python train.py --arch="transformer" --dataset="babble in 24 made-up languages, each with its own sounds, syllables and stress or tones, from a formant synthesiser" --train_examples=39062 --spec_augment=false --win_length=512 --mlp_ratio=4 --width=384 --muon_scale="original" --momentum=0.9 --adamw_lr_other_params=0.001 --ema_decay=0.995 --batch_size=128 --epochs=75.7 --adamw_weight_decay_other_params=0.01
Rows from block 4 of a small multi-label audio tagger, named by matrix and row number. Rows with one number belong to one neuron. Each number is 500 + 50 x the weight over its row's rms, rounded and kept within 0 to 999. All counts start at 0. Numbers have three digits each.
After each neuron's rows are labels from the 100 clips, of 14976, where the neuron reaches its highest value: "responds to" is what is common among them; "peak on" is the class under the peak. Only what is clearly more common there than usual is listed. The data: babble in 24 made-up languages, each with its own sounds, syllables and stress or tones, from a formant synthesiser.
# fc1: MLP up (model.blocks.4.mlp.fc1.weight, 1536x384), inputs 240-287
# fc2: MLP down (model.blocks.4.mlp.fc2.weight, 384x1536, transposed), outputs 240-287

fc1.716:433435460508518507532455535537553604535464553523514560518459445484564431517525548523548516628532432457469517564522413534504463479531515430424523
fc2.716:540482484516410549525451426448505424499504615444462438523436452469422463536482500470446455496442608500373394605507417484509560542435560509532525
responds to: /z/; voice: child-like voice; /æ/; white noise
peak on: /z/

fc1.731:500576441528516574417499455539569478575515586645487563533583572468511472564542473529472571498419480404405472459543509517527572573546421521503423
fc2.731:450409378467450522519499472410525521563497557529434477579513550499533515530607482508512495510502510557485537469367487479534462535421528504500513
responds to: voice: child-like voice; /ə/; prosody: no stress; /ɪ/
peak on: /ə/

fc1.82:478525439469429531443528471518540537559515614470447475547519604457369589508533600498521441598566582491552550437523554430513491451446513489492389
fc2.82:429485492489527469497454504534576437516499462484530417426432549522465476570517531491579404535528554372539554543555491537492530591532522431452618
responds to: /ɔɪ/; clipping; /aɪ/
peak on: /ɔɪ/

fc1.343:449493565520467481497497451447441550533545555462419548528592429550443469573543363469426469556546474440563486557585487482520479468433531598513424
fc2.343:562438423523557515481432503590461423548521581432497397528525503531511490485470566409552549614418498517441486493534505577453571483552496455622479
responds to: /z/; white noise
peak on: /z/

fc1.702:497468526566451494462445534451541549424581514444556473506455489475489357488599558490570605429489548478458550522490479464529466508490504441530493
fc2.702:578530578448527522632427397488559458497456546468545449435573552474448433523493500645505479551480377462551464439484481453458636433545530440401469
responds to: /ç/; voice: deep voice; /ɔɪ/; muffled (low-pass)
peak on: /ç/

fc1.91:499457444522627577516527525478457531566471514553502536551454413482516543489495496519503496565477481477529526499547586503408479580495515512492456
fc2.91:473519398533607347471516561457545535541565522540418459491539435536497549484518529491533434485514511515490455524476503509661456541434454488520488
responds to: /ç/; /ɔɪ/
peak on: /ç/

fc1.756:507458424452535527533451602454491451556502511530546512537532426455489455490442473478504441506537558501510519642487439536464564551474465454541476
fc2.756:443572524574460514524470458504525577436441554495432569514504484587499473515579495493479535457435503484484492525583537510526434591476458513459485
responds to: /ts/; /p/; white noise; pink noise
peak on: /ts/

fc1.19:460547435470484473534468504503514497529503469502568547485483435501503564494447350433480486542451420486458492505574457439522572532585477436437470
fc2.19:507515501511546448523559500447501562453534467575495515531502505480516489456495555487522546566519522550543493529579638501510533485488501531436496
responds to: reverberation; /æ/
peak on: /æ/

fc1.110:392438536556558529531546552408437543396527481532510482451426460440527525429462495495539480432429473555497466520503497521559489511500474465447510
fc2.110:467477493461476483597508421430489578521484519469485448516494401505600490515461484506533494521541428509474496487378387516539469552546499458508517
responds to: reverberation; /k/; prosody: stress on last syllables; /g/
peak on: /k/

fc1.455:657458412544511455522539410492512487495514517491449543503463489457448583498599544489582522533488490474462460516516490511489399487584631436543571
fc2.455:473591523428458634490514489416560456552555475513534443479439557523434556418493524477486461500559525483529505514445392530663542553481401548440410
responds to: /tʃ/
peak on: /tʃ/

fc1.56:515450473515502520545502433474505495551472441498415470506553539531510509561534568454604444423490378537509420445478487480607572500464497499503478
fc2.56:416513540460452521514523640472529510499396557456539574425490441576586453482448466476434528479513445513450554404465490428506347487538510487431565
responds to: /dʒ/; voice: deep voice
peak on: /dʒ/

fc1.623:467525525519527626532581407507471447458550464394636537479535484496575534461482560436472515512465504606453476533487570504450519460465534477423411
fc2.623:511516507357480421520452562471545479529565495483523507475523512431505530523548512515464520498526520526661493439601552524468446482485472450473572
responds to: /ɔɪ/; /y/; /ç/; /f/
peak on: /ɔɪ/; /f/

fc1.173:553508492494506512438426575536486492534531407533525607509455537571486510483455560361532514492498502527446582497481550463556422441563556516532530
fc2.173:546578569441544422549560431486500493469458549486511468509474515438532479463500536493492496520608478499504486526525516497426513488542543476527462
responds to: thin (high-pass); /q/; /ǃ/
peak on: /q/; /ǃ/

fc1.527:526439507488529508519506414566458459427476434497421443513506562547481558503498434451574500429387489484576454539482518516480521408475465548505393
fc2.527:495483528518460523458657483569487529550525418442448502433506503462481467528600405467492496553544515539518511581412532481440477488400496531529478
responds to: /tʃ/; voice: deep voice; /dʒ/; mains hum
peak on: /tʃ/

fc1.477:490472462468501576485470476461451465628478514433486578457493470478444519539555408510439534458438532442488404527528574561393619506450460459390516
fc2.477:549514468444544534519519514506472488405462494456481558462565529493462499430463476546495570519602565579445509483404443487580521571535572636550486
responds to: /m/; /n/
peak on: /n/; /m/

fc1.245:511447510500415456486459466447678487490496528501553532535524426478509469432555515557540526482418562454425467484424401575516472404446484494529589
fc2.245:483508542472576598573529532509519460439446526501495563502443562536513605547423617388575496438624479505490506494563589435462476480556490575460506
responds to: /z/; /ɛ̃/
peak on: /z/

fc1.640:410501458576495569560525544446489546458592446489556503513490456409488517547483549511551524429576420493474501520537474514513524495603447570536509
fc2.640:442477595434421626520395463527494547521482508532493547478495557519536522443567433468530528481493586516492490539478557495346552474416461547401466
responds to: /b/; /ʒ/
peak on: /b/

fc1.553:522550471518497449482551525493587527514514568557527563527499459514532526522486533484545475416504537441465521463549434510459452472480384433566488
fc2.553:537458438570526565459456423559483543515560461495565484456501518448530449452605520484489437543455587422498455494593553375508555532471506547467572
responds to: /m/; /r/; /ʌ/; /ɑ/
peak on: /m/; /r/

fc1.629:432419519471456500540567414555533555481470490456434552528471518440518482407447510388457510477444472437527538500499482543597540540489493457553514
fc2.629:430456471511449526495480527521503466436523583483541537561463581585496488509481509437475572510462488512552453472532524512493481459493450493534420
responds to: /dʒ/; /ɑ̃/; /aʊ/; /ts/
peak on: /dʒ/

fc1.698:555490464495433574479437446462475607476448454495497481456522562476557451492523515447466522534539533598549518545602489558455513415569545458568445
fc2.698:542487510489492455504478521527472505518570509498529471454472491469481464618464435542424453460477518471599488413512435548537493471581533547545518
responds to: reverberation; voice: child-like voice; thin (high-pass)
peak on: /ɑ/

fc1.403:533517476515522517484545479447501552497455383602571478550415414528499481567492517533501434528518519557542426486554471518537456549597501468508489
fc2.403:461432442473485488497559547508423497494484506511483585519452489473535472580508448516528571505385560456592471459367494479494486489532471476543405
responds to: /k/; /k˭/; thin (high-pass); /aɪ/
peak on: /k/

fc1.223:398574592463519486544549478504472521478466588452579519485511600473458492517471507509555486364396510536572549522552470510578427495480429401547425
fc2.223:449580589475471506506558536403552487430516509424435568620573529528470555435471523578474478411538514541442513502479535462575399535444568539548452
responds to: /ɔɪ/; voice: high voice; thin (high-pass); /ɝ/
peak on: /ɔɪ/

fc1.763:585504514470450565492442477474577515534481514551458552454508469607529542533516508480494348490484467462478488370600467552607534569460480532482553
fc2.763:563458459461479478421438526487490517527534510445487508593469501443540475434484544505505559449465438579508592477448465482551567499486462469534454
responds to: /ʒ/; /e/; muffled (low-pass)
peak on: /ʒ/

fc1.378:476577482607489555527515478497527549446402468554477434521461461480487511434414501524486496455470522463483434552485519625449493452484469497521504
fc2.378:443470584375548560486459465578564580469550550625413499485486498490414471425524518470480465461491489494522480557582519585415486469482523585488547
responds to: /b/
peak on: /b/

fc1.308:451514493480462620486480545511471527570476510535491490515557490524455442497534484524443523470520502469581485586525530385511448607470505417628463
fc2.308:463498449599414497584490409480552552563419543465484465472543511493636584424511462480553447494548569626469472411410463548527484427565515567523502
responds to: /dʒ/; /h/; /aʊ/; /ɑ̃/
peak on: /h/

fc1.622:418495530457484502433530463454458457484523470555451423481431465601519543481534451417452538581491613484491533600516438487549530550514477578449577
fc2.622:555559478474580498545566548512525557563489465483487604455476532449478501502466500613503502462463451503552512354516594504499508500491540509490488
responds to: /ç/; /ɔɪ/; muffled (low-pass)
peak on: /ç/

fc1.238:466501452490461495535500493494456566438475529435478440493523503524416549453415485535560535546518508548523449535554421505484460559565515486543527
fc2.238:507463515488439503552464458501503544596436500412588568555511446587590506527541536511499493492564494399541477581527511466411573440503535469538406
responds to: /m/; /ɣ/
peak on: /m/

fc1.161:491563548485452508469500501384566565424477496507427467424576582441603443486584496467578559550513560442478421576460550516594629477551479444421569
fc2.161:453455467539425543535474469460505573439496478458417556512430377484519483527522500532506479547538496480457457501489579443494569435505398557511525
responds to: /k/; mains hum; /k˭/; /g/
peak on: /k/; /k˭/

fc1.419:440536411509463598460480438524561436512605525574447448523503563420503501482550545477544442549528506501463463435615524516487481546513462521585513
fc2.419:457504565462482512539416468485554546491530548519492638477442490545532547561490503473407483521584499447446465433594514532463565518380561541475479
responds to: /y/; voice: child-like voice
peak on: /y/

fc1.513:528474510447475519503514544533508509527461518550485511529496542375513459446573542483467470501551544514522524510503475516547526600517560517572409
fc2.513:535565483581487416569513494497487485544557509546424587537492550519501453387451535479474494501530486473510496471535515530459464537485509479454433
responds to: /ts/; /ɑ̃/; /ð/; rumble
peak on: /ts/

fc1.427:449597454543471489577508496490564498428432521453438512510557462592489480605533576566445481487535568507492433409600552451491458534516460460570509
fc2.427:538565427509546514450543479509408387587467481473554553497504448505464416404535563492379465500401600479508451492528500395474553547467529532525484
responds to: /m/; /n/; /u/
peak on: /m/; /n/

fc1.733:433458418361512459498536418579452545533494575502481447424539536586570383610531469517487510573546437477489522451531477409440509461472504470532473
fc2.733:505471474599415503552448430449518504536475474468489463457425516506473558483545524496358455396443523509484471491472548447476507517530412495487528
responds to: /ts/; mains hum; /s/
peak on: /ts/; /s/

fc1.431:520397440494585418444541446550586483481548579422561395505499403538517545512539610517490518552457512555546526452513394523426484509499510432621581
fc2.431:485539569575525582564458510500528507561577410550464549514404566528558477527533464451515432496532539382381466554519556455485494515565587535460456
responds to: reverberation; /y/
peak on: /y/

fc1.657:526455488559549491507529590555452524522500483482448512544586497477520453539506547542406522439404458491382547568508437495457475520545488536569443
fc2.657:435570534555507589556501504464493496522495465532502544505473554449451578473486525491522504412430489467536525575508440534538473554513394436487446
responds to: /ɔɪ/; /ø/; /i/
peak on: /ɔɪ/; /ø/

fc1.489:387436547485522552548495461585550497443413569531433438573480473560438526440443536502548510539513460444392558605494573447393498613396486473518464
fc2.489:517438491493536480530451481542493497535555428645554443473408500472530447542527474566485480471514617501437559466464455551529418481601461513510543
responds to: /z/; /ɛ̃/; /g/
peak on: /z/

fc1.89:542532419537563529608488493524511440551455453524572588488541510475527484474533499599531487541510469495396501465544593462493583505518458548520549
fc2.89:513495538467465511448501507534478437506460521493490498445485534542477514516506584527526492531410573447547528531394488507481456490481427522539545
responds to: reverberation; /y/
peak on: /y/; /æ/

fc1.593:593450493451442409432506467524527463527536478519477547458549530478518480524473437501471470555473638521537519534509536463493553398500448568417533
fc2.593:501501464433553495572395495441476547468374491530445496480527494482401508464484432502434535510478453427472527506481472488425530485478501399491545
responds to: /dʒ/; /ʒ/
peak on: /dʒ/; /ʒ/

fc1.583:507535515496437548482505378485417505417504508502553463536527554460431563590445434507472481375444519516432453511506526528535481475423423397518633
fc2.583:465455443475530570439446520578506525501534570534419542559492482524528533538452501470563513489572477485519515594516474480485501534511459481535570
responds to: reverberation; muffled (low-pass); pink noise; rumble
peak on: silence

fc1.441:540416546521395541553455475434559471515626575455564561528561499496450502492427562465566523375531478389438515545473500519441445517497539465573493
fc2.441:432557379445441521475542560532488485505501493520530512509608587455487547521574480503537438499576557471458496461510490552500506501446551465495478
responds to: /ɹ/; /e/; /aɪ/
peak on: /ɹ/

fc1.462:566482416422481485460554436492475504621479547459493522490546404390552462559448502498576552583480416511460509536581522476470429550472411473532499
fc2.462:506408518550453460613384445492565475470487432524504476526496564478557533456472500527451458509429554509559562414512526498495523492536495489454541
responds to: /ts/; /s/
peak on: /s/; /ts/

fc1.670:438498462572492506581508531470481506470571482560483551534548504492520533604494449544562474456514583484574416552464438513511482565438522560389430
fc2.670:480469476465508500482447623478532602611447431546448501419509560456487516441491396549532476476488484530445539587512600493569421557404419501521491
responds to: /tʃ/; muffled (low-pass); white noise
peak on: /tʃ/

fc1.737:581482485430495586602466513544444495428426501504484515646513434573562494424510509563537435500483434521559530545562512593490432509582513540460399
fc2.737:474411460532518429427563539592569517527548494593526550547531463497488489508433527538542435511504525581493527471533580457479449535479489584521492
responds to: /k/; /k˭/; prosody: stress on last syllables; /f/
peak on: /k/

fc1.335:452455498559527553504548460541475492578522501484576440524495478526401523508545424397478484514549497505445465491380478601468587554476552501428474
fc2.335:525541467500443535487532502431529541513497540449481412461418407581518502477451615451545549467477464514521643501584503409514487482572489502490317
responds to: /u/; voice: high voice; /eɪ/; /t/
peak on: /u/

fc1.639:412489531518470474604538479458566546468402610443548497416598568474496464443490528536505410516567412495499528531526546515453527537541612442479529
fc2.639:496543444567488514552499463470463406600511541443582567543416509474474458491530536423647455408456520479590477421555418470539486475497445363462526
responds to: /u/; /oʊ/; /ɣ/; /ɔɪ/
peak on: /u/; /ɔɪ/

fc1.724:468490471518488434514516493495516543567478472681524604538506540495488471543427503499466561514379458469550473517488412504513525480468555490510543
fc2.724:541406469554444482538578467475554440493470539547517533477588524467509572493514611468512429451526532537590551511529530473577421609415507500456537
responds to: voice: child-like voice; /ʊ/; white noise
peak on: /ʊ/

fc1.668:403495557560394443456435454451562480505565495536472474470545438529435425516550480404495556570453454474511481528476514453511554458470438446492523
fc2.668:627484633479508541484447576564444467500499476539584504456416493587484512483435573444502479522482539448497501384512561535476534580469518443508529
responds to: /z/; muffled (low-pass); /u/; /h/
peak on: /z/

fc1.153:490457521572527518435420490579557509516423545435515505427508465477496508612435392474589421615501473400612403481463517481496442574563555492462508
fc2.153:491509460440490519477471539447498529566487522461513482541562574536500494436496488460503544509437511532503596547516513395507433428451507550439427
responds to: /tʃ/; muffled (low-pass); mains hum
peak on: /tʃ/

fc1.37:529401456506431558561545484481579523501527551491471488473508450557437458465429561487474491557559438459547518512464496489497497530499503537502410
fc2.37:539459447472490444477444583497527520559436404564555518511484565465464565456518560471526559508482479491564561538440502425627544564526440518460440
responds to: /tʃ/; mains hum
peak on: /tʃ/

fc1.227:475469400476472424450449393444453466537497508520495511483526512446455528546452483501515446503407510488461536499534491481555515471469607451521609
fc2.227:414468588516490501545474509497445484490495471533517513548490479488466507556498484545576505501537486571523471504447461580445464570509519452426459
responds to: thin (high-pass); /v/; /y/
peak on: /v/

fc1.635:497433447545516547484510455460526488510506587525456486480610502496631416523432497468492496419514543451561552513471525553549576480429477554471533
fc2.635:513538559496495463511584507495489498548428469494461515502465517440526490524474429487449449438490454425472538486547452568464518485469469455460476
responds to: /ts/; voice: deep voice; /e/; /ð/
peak on: /ts/

fc1.747:539498562526532449519511444461440567546541590506500487370480573518546618505496469508537511553495567463413540481471495482503453487437525517534462
fc2.747:502521431523433427540577452435495456509494448509498530525525573587502472504518497541477483487565557484483494469434483611505555595461522517576448
responds to: /ç/; /ɔɪ/; /y/
peak on: /ç/

fc1.8:508484450545444519492472511490521467519431493602490538406459537534487550511504481463481460528434488429514421458453471429495543494587421368527486
fc2.8:476438414449567495497554425528548549548516612509516458639455521443558495605461529538542531539486494522491551439524422547534495493443479426552528
responds to: /ɔɪ/; voice: high voice; /ç/; /y/
peak on: /ɔɪ/

fc1.397:471476463568523548454478542543471438404591468516397456557493482461480558533496495416489512440582437526432556587471526573541494501481539430566528
fc2.397:473539477455532495490442423512522524497452480558480498520619448480562527504560494495386422579477433486485549455471654485530452556502483545474487
responds to: /ç/; thin (high-pass)
peak on: /ç/

fc1.518:510438507529424516490533467539510503584444538461466504467487544497576510455532513491456455444499546450479532432450597577365511457476454527548450
fc2.518:521437463467494507477531469570478516514579439504492426512450500502507428450532545508532607559445474478556458511450523466521462475563534547513427
responds to: /u/
peak on: /u/; /ɹ/

fc1.450:541449479494577506469438454491545499527503576464513396502419582519540532482537583508488472576634490544561419506553499388458488497526527506520472
fc2.450:506566420507491562469528525481564581470450440401535490516536558502549609537538574518496518530501322560573589494531378570523560515512521507632607
responds to: /ɹ/; /q/
peak on: /q/; /ɹ/

fc1.483:542474517506529539546483469540499493431461485502532550488446493474541481571503568521571432501524446568440443461513477533497517584570484521502457
fc2.483:549544504403500487477527570487490523560467564488448481483438454481546617483506584482485559464483458556544525560462480497504523542487459447557536
responds to: /ʒ/; /k/; /e/; /ɪ/
peak on: /ʒ/

fc1.421:442572586437489513506472476464530529492496515549456452484509454559550473432520628459569543476564537489461445496492539505525436571483423485419513
fc2.421:518485482438384456531438523642528536513588494449533489571512488512472488587499545409422480603464543496461530529487528514424546519496493510589486
responds to: /ç/; /s/; thin (high-pass)
peak on: /ç/; /s/

fc1.533:486513507451485524532539488522393483478518486535506495471419473508492544447478501506516503443499578484524456514591547467522462477440523547391487
fc2.533:524543500480493619351542514481528468519432566506583483419476439477543503514505562524419426475593548422523455602510559549492462511562565465428492
responds to: /ɔɪ/; /y/; /ɔ/
peak on: /ɔɪ/; /ɔ/

fc1.345:544456585456542434493566475417409427456456568412525511466539497453587477450454483449471519490560474504510523569499453497464505459501446508520441
fc2.345:489468445403491512435417546453552564433458604438506452530478505400542488461549514468462524412468457525515614495483529455509515475512557550511495
responds to: /z/; clipping
peak on: /z/

fc1.357:482440418579430516345467503514520421462428574434457453438557397486463488542534495542486498457476584452512414553522478503450551531519510459518496
fc2.357:540507471572597504521491473517578546446462609528486512499524582454515518541518547458429486527425473536530450449466453429484574404492625455518517
responds to: /ts/; /s/; /z/
peak on: /ts/; /z/

fc1.498:526442533546526533456550436484510536488438533533465654483503530450460487605477491515417470575503462465526468505499487590598620392462419567529550
fc2.498:395574475455522531564441549561503513487522591437457494457568504534527448451553573504386508520521499520594492494491507421472452477449541435583499
responds to: voice: child-like voice
peak on: /y/

fc1.225:446552551512566530503504508560502444525501423472484574529534538518391500482472556528551523488472575427433540430541576479479596570469435542579498
fc2.225:492414515460539406501558489434544490515424509450556500448492537501518485504400446458529490530477506418512518516481560547422548441596356430422571
responds to: /ɔɪ/; /ç/; /y/; thin (high-pass)
peak on: /ɔɪ/

fc1.380:570446488491446586499532573454414464470554512512471510501439496489486448567498512472456370490479453490582523514511526490505479552472533586479549
fc2.380:500462532398471437362452528513540488407547440536446492532434545473564432484517453400524482373506524518512509447537497495439507613426529534476518
responds to: /k/; muffled (low-pass); prosody: stress on last syllables; pink noise
peak on: /k/

fc1.254:491480483554459556490549556472491548481559464536645510524593583460519512526516529489524537467516477447546501439530493497523528579430482515463519
fc2.254:535483527401563521524470471473478565486536501461564528523485461495438463407473480448535502484498486506477467445448505560461463415517454556470456
responds to: /z/
peak on: /z/

fc1.309:487465463453520477462492568491445482461518555483477397554478471589595496495508483426424498544520543545467602517419495452537447552563474409478486
fc2.309:420550512422521452453352441512528545520479494444538524417489524479525543485411464466508575488438455506491484508637644614551512519553403548532524
responds to: voice: child-like voice; /tʃ/; pink noise; thin (high-pass)
peak on: /tʃ/

fc1.762:541474595443450506362538546531487405504486457533541513544476507456471454491585495560457530514546496482484430487442496515439482545428553419540540
fc2.762:600571499551490418546520536506615561526492564438514423475469540513489532575470450529471512499492431476442561471530501436480428461569561415508566
responds to: /h/; prosody: stress on last syllables; /k/; /aʊ/
peak on: /h/

fc1.505:499449529494486523495406508533501491531465523369473469475584518522475465472487575520506541470547438498453521542418530491450486533535463492485496
fc2.505:472490498582491435492515529496539470612440459559577544512513491560493499492493486559497600560464516485569514488488508453478508554485475464496360
responds to: thin (high-pass); rumble
peak on: silence

fc1.317:408521540655527474481505562468519537558430504547537523505491546509502476561430431476623436532476559612461542547554471512432455433460504470483474
fc2.317:536473518534465540486485525559623482439531495495535555432579561438486540433563539566434483472533397532492453559376489560546581588478526457416597
responds to: /y/; prosody: tones; /ç/; /ɔɪ/
peak on: /y/

fc1.592:454589444495397488561482504575472492513471560552452521511486480488491554471419554435517429590555587459507424425508493508471460406555585555478524
fc2.592:610515506546509497516492457494499491533510555378536485510514426505544588410541578463504513460473528534439597593531504555509452487468467538432499
responds to: reverberation; /ɑ̃/; /ts/; /aʊ/
peak on: /ts/

fc1.699:517484443490508506584564511474541572518533511573413513458583520541523436541585506448511469503450428481534435524477472488345516507498564525555517
fc2.699:481524573491562480607442515488432594465502475560399468449395462410519509540573485432558560448487454462503502487481388385552532464554519496507542
responds to: /ts/; muffled (low-pass); white noise; /s/
peak on: /ts/

fc1.97:542453517454507479470488509569502453559494444447561499495581442464500457535486565473554478521476596526476484478561493505603489457521502492440440
fc2.97:494595522493464564536656457532519447546393511447467503393451573418421474593561529537528561458513561485496488576538542542488489524611474471469491
responds to: /b/; /e/
peak on: /b/

fc1.284:468552523583466570449504523540425534537448481424582578499509477460532472498509529475495577555496399508464513424489511468550455487524561538464418
fc2.284:567566438463503434454502509540469514481416513547561508479553515520557528513593509405518560451563501491484450563454570498429456497507529457502503
responds to: voice: child-like voice
peak on: /w/

fc1.7:496492565486497449508461496511528490482534505447515387367508488570469540628559468470584506515415460502431427453500527465546441540508592511521509
fc2.7:514504485463447531440551501485518546616508461493355465463514410513495548485575542467473449525527562483383495503462632492491433536487535531478578
responds to: /y/; /v/; /m/; /n/
peak on: /n/